config = dict(
    crop_scale_min=0.8,
    horizontal_flip=False,
    targets=['top'],
    norm='layernorm',
    depths=[4, 7, 4],
    lr=0.0033,
    beta2=0.95,
    eps=1e-10,
    weight_decay=0.05,
)
Rows from block 6 of a small image classifier, named by matrix and row number. Rows with one number belong to one channel. Each number is 128 + 24 x the weight over its row's rms, rounded and kept within 0 to 255. All counts start at 0. Numbers have three digits each.
After each channel's rows are labels from the 100 images, of 14976, where the channel reaches its highest value: "peak on" is the class under the peak; "responds to" is what is common among them. Only what is clearly more common there than usual is listed. The data: drawn human figures in many poses.
# p10: first pointwise conv (model.blocks.6.p1.0.weight, 160x160x1x1), inputs 0-79
# p20: second pointwise conv (model.blocks.6.p2.0.weight, 160x160x1x1, transposed), outputs 0-79

p10.89:107134152129132116143178157145168168122117160093141107158103113163122104160119127117143155116155130127143150110103125118115140148106160157162134162183125149153109166144164131147142135132159138130167149165153079107111094118089102164154124128
p20.89:126134154102133096162145110164130152089164166158118144080114092150134144143165125175127124148100108099142147161139175157106069139150124167168092159074139134153111068165126139125113158091137149114109144120097144148125093126108156158144174129
peak on: leg
responds to: red trousers; purple trousers

p10.3:084133116129129097152119141139178106128109131086109093106086102136119108111104109096126099120102139093120143068071104135112129136102112147150110136130088132142108123134144128127140090074114110135120120110144088115091110099109082119160125107
p20.3:099144134120118109137104130148131168094162155167115133087160073126153133154159116183117135162108112105155174131111142144136100091163131196155113135082123134129142078155157151137103151079145161107110131151094113141142112124166165170134151144
peak on: head; torso
responds to: orange top; yellow top; sitting

p10.32:135154177156120131105152115091145131107122134155160146164146124133139139169128123162160121121152112179142091159142138103155137150129180120128189145191127162153129138142128102167086167142114133123124156145149172119134137138124165148140186131
p20.32:138142117133137106128135100151076163160095099125120167122135093168087123152126106154119136108141094139121133111160100152125139115110131121144113114104151106105153125138118150117138158150126122139117129102101104164117180128101156116091113090
peak on: leg
responds to: blue trousers; lying

p10.116:181146140143137157170151123155139129135127145162120126159122136129129182141102151104159163159153138146146117170182099142149147136095141130134150163135143109142117115184124126155150163138155153138157141171165149111127135106115128119168155117
p20.116:135161151145121157145135142092105122123136144138128090127186109135137100132064114097092116168128127102152169085136093104118129107119120076138155137109114146184094131107142116130119128119126122083136140090169129125105110139086108092073148122
peak on: arm; torso
responds to: green top; arms out

p10.33:126159095114148136092133172130147142129134155130159162099124126140151141161171116164144111122114096150094138085118129126087127098126100160122117141132137142160120144132134143116152106153059145145154128135129135183113151134172169168123121114
p20.33:124101167153113127141127151190131120063087134131137119105100109116164131102141142142115159072164101172102163138112153088181140157118154122101088147139172108107171138135114134142150143172106143102155120146079131138100162132166146155119153120
peak on: foot
responds to: hands on hips

p10.139:144126144188134133124097134177139120163144142147131128142136169107144161119157105131124125131118131128114130166160159175141127113157163095129117119122119122112131107170105172161085157124112135148132137149118147146156142127132131150158106165
p20.139:115177107132121146142111109093107135121118122131100151113126142167083132074164135158143173149138146129133106140138127134134153101128091157143108158144128093161136097125136137179117137085147102124129111162120154132122123057129110145176144119
peak on: torso
responds to: green top; pink top

p10.28:088167152158161109155133148130155139154164142100128145172101160133113108149140123147181094136145176096127143129084148137165169159126105148160088142129108184115126121112119141152147128159125119172130164134135106145098156087133113158168095145
p20.28:169123108126177160144080119089143173169103094112133177158168116157180191165104075115175105105112168146100093110149102119141142137153145108143139114161129161132111088124106132130139168140145137160128146151114174156112134137165100123116110112
peak on: head
responds to: lying; black top

p10.44:154137145131117148117148134147101149123115137150132163165156095144137147121162157123119163158192126148133126162157149134129127157162161152108135143152162134122172142142159159147141156167172152102168130167155152119153123150141145089128113142
p20.44:116157125082134086151135158136146191062109117130100124071118059121135119114157154127136123143100107091153175158113122136124101121124115154168133130074141170162156091134114131143105136113100124132122111123113080150130122099167171157116138116
peak on: torso; leg
responds to: red top; red trousers; purple top

p10.7:104114146133162117175118146145126145134129105127184150168142144103132157187107112136142130118140098135126115148148140154144143123137150099148116131121150131170113107179148128115122150124143121180139140099122155166133146146169115180178141097
p20.7:141087148132109152112136110098122092109134146118072038164151113096141098171085128102131117132100103090133168103143122107105122123120109088121144115111134164114119136120140108123119113169083144144116107130143137120100138172124128109098121110
peak on: torso; arm
responds to: white top

p10.99:149125146145123158114166112154135156123136132145145169172132082133137151109151151141126153154174088149126134152167181161131135148128136136128122172160139122126165157141155151152125170155171151101142167174178146123168100124134140102117118163
p20.99:109152120114107112159125188152092180080108137135105119076128085125144124097181130179094112133126097135139153149115158109104152089108090170168144135134130137114147111128128142119098146084115132132137112126130088157144125111160161174136142115
peak on: torso
responds to: red top

p10.41:148125154142134163177142101143138155133088125157154136139157130127123157169128156115131145151151123170126122146131168134129114140121146147174153186130094113149126093135161140182151184171152141099129166084169129138132110160127160151111103129
p20.41:121116150112145133148146163127101158142117121140123121078138057159187133160136091144123139122104117125105188105143134094154078135140129193136128103114129122098085057143140114139124121106156114099110111108087161131105132155123135147146130114
peak on: leg
responds to: kicking; orange trousers; red trousers

p10.48:132133157145114120149153145138160144172140153141086093187136154141133150091139124105136134149156135162146132171150134118204150162126136145149131131117143158129128170135096124182147146138161151109130155119110131116123153147121153119113175113
p20.48:123135120116128140123157120139179122098099135135128140173062202136179153180141131136158093112175139158118137130138165148155130143146193109099122098135139149100140123116116152112124135134132161128150133122134148156155126165152131155132095156
peak on: head
responds to: grey top

p10.111:119182174151147153156152142163187113139150144113159121170136137136165138131148102146169120116166173100126117113117132160147157144134127141153125143137102163148133142148136129210145135125125109158127174143141140148125132146122116120168160111
p20.111:131116106133151182139106104082133175189095108120126162132169071145187164107094051091154138117117138130110118105184066118130137141145144132133131154137151165157118112116130115106148174109124165121143128141098167166113116092155124139120141115
peak on: head
responds to: yellow top; bowing

p10.4:144129147113114117143197151097131106094132166164123115140142117176137136129141155119143127156116116151157173099124104115118105102088158175135130135152168116134114138144173094112151125114154181101138109150146121122149105128133157134094127133
p20.4:122149144133110179148120114147146146121150135135111155093114125152135185142155151147130166161083130127126150148159147171105143119145128147104128134131075066134149094114146140168083153068141142144138136135155159154133100123127115133155118159
peak on: leg
responds to: yellow trousers

p10.112:108172157137146111136161152100159133159118087113132143106154099160162137115158148113157133141157136150149157085122132111121133135122164176110131126142106145128163131112171123111128105155151146124148099137128117128105119146099153121106099112
p20.112:124140139109120130141152161148102107114099118087122100139121136112144124113161165141061118107157146152127133154117156097121119115121188114134156129161121135121098134125143091135061133119155130147116136120121158141117093133113186103088145166
peak on: leg
responds to: yellow trousers

p10.88:084155162152122129135111119140129110119147176187107131178174113096149159119142165103094132160134138150126116152173147125177127156149151109147124122138156163156098127131125129170147148157146122120146131096115181133136152144115144147150177124
p20.88:110157105129132147146141108134162219120135153120127177094121129208106152133164152141139132103161119173160082157138133144146137146157146125106150132136127120117124128126154157142129159119141088148123129107145186135160124147111111129131118115
peak on: head
responds to: grey top

p10.70:134112162152136146157154123139162131128146114131171149142143125131139138143129117160147147122161131136135127130160129172140119155151169128110157158175108108186138155177171140124132137128154120104165133167141128096158100140100112123160154120
p20.70:098092153201079181112100129124096060162152160125137116121124142142126127139095099124101173133135111107127170138162124135107174109135109139133098123134131100116137134120203150172126136123118120114134111158136142131111128152105122107149122091
peak on: torso; arm
responds to: yellow top

p10.37:084120126120126085166142157148177121119098155087109096121082095145123126127099132111134114133132134114123156100095136138126136150093133174152123163150090143149122147150175132163147113096123116114134145122162098111107105108104094117178142120
p20.37:118148094113115114131109124104091167106101101134089122088142063113152132116156099129107116127094115086121147138145107124129118118153114168165115162091097165138153060157112140121116126104141130122104132141112115156108099112192114151088142109
peak on: torso
responds to: orange top; standing

p10.159:147135143135182146155148121160165137133164127146158181165151119126149152137104109173175133127122111150143117154142117163142145124149134131139126145130147098181122146183152153122148154133177115155143142154151146101133139142137141130184148093
p20.159:123105157148112185109135110100151082132161141142123042136157133130091075171062106073097149148120121084140163111143089123099134121113131116098122095095115124116114140115146119154086141180096156121131129143117142125137138165118127112094136099
peak on: arm; torso
responds to: yellow top

p10.104:144129162147135155116130142109136115127113129129144169117166133148138111157166141170140126157138110107160153133117097155129129123158145120099160146194179125186149141121147108094112136124135107144187100131109146131165119152133130144170124136
p20.104:142147114107133142119107146111081087135049087092123123157098116136126125110098101120120120124133092147120174098119073077156137165144121093105108086128142129108122166099126140143147119134134121136153096117098095106148157119107083105100111086
peak on: foot
responds to: brown trousers; black trousers; walking

p10.24:157142138144148136158150101129158117135151158152127136158140149146128155117123141110146166141174128132134116162168100146111136116115141123106177167157123131153141140151137118127147162143131116119158119163194171122168118120116116098162120136
p20.24:136117151169134136133104122089154125128169170142206102141138108150180071100082100063078089173160104074146160095132115112109149138152135150149122142146133121131111169133119110142125124097146109098144139143139128136106140138124114139114146105
peak on: arm; torso
responds to: pink top; waving

p10.156:154168121115143134152136120111115145123154113126178150117140156144133150184120129170149147128159116139147124134136110133091164086104169125081173156194136160164111097131144121122096142157107120146113108129166166200130154115189134160139112143
p20.156:133143121122114143121099140081105108146150137080094164133152166159092127097099112078133120115112137125145093118150095151099137087122079138124116178130136111175105124143116099153128107091120093128138104141158099097115129100130069117157159115
peak on: leg
responds to: teal trousers; splits; lunging

p10.155:121117147105092096164140175148131110146094136166134125123156099141130170107150136102165147165118095168112117097145103126137091157136144149135133119123143138094135121124125160169135128089164154122115165149103158128113103200103171082136159130
p20.155:106114134124140150146172117167158127119157169152129138119133116131145133159108145116157054090129136156124105107145155145157100115169114099160140120153115139104075125138122098089201143160141120152128154111105153146177147145129149147119139133
peak on: torso
responds to: pink top

p10.144:090129123132131103164125155140178106130111127082105092111084106134111107127099112104130111114106133094122150070074109131125135140100118150147100134139084132149107134126138122133142087085119113135126135105148089122087105103110084122162122104
p20.144:097151083106116107115101122118089166080090106121084122074128063123135122111142097141107121139091104098137158127133114114127121103142101151158107150098090161132171069137122149132116137098102120125086125146090106133110083115172134159095133113
peak on: head
responds to: orange top; yellow top

p10.100:138147161154156118165118134150133163160176137076154169157122142109162110156124125164168123128155148107167122141097156137146182153130153120167105135128139158131135126112157150134172133147141118168121147121118100135132159111157103163151096131
p20.100:100111164134094105137158168179106091127145158163132068090125116100104075120148177107108151182131113071187196148112142136119118113133111106117113113078128111099121147100136133123098115159102141120115097114150127123139126152114149152120136142
peak on: head
responds to: black top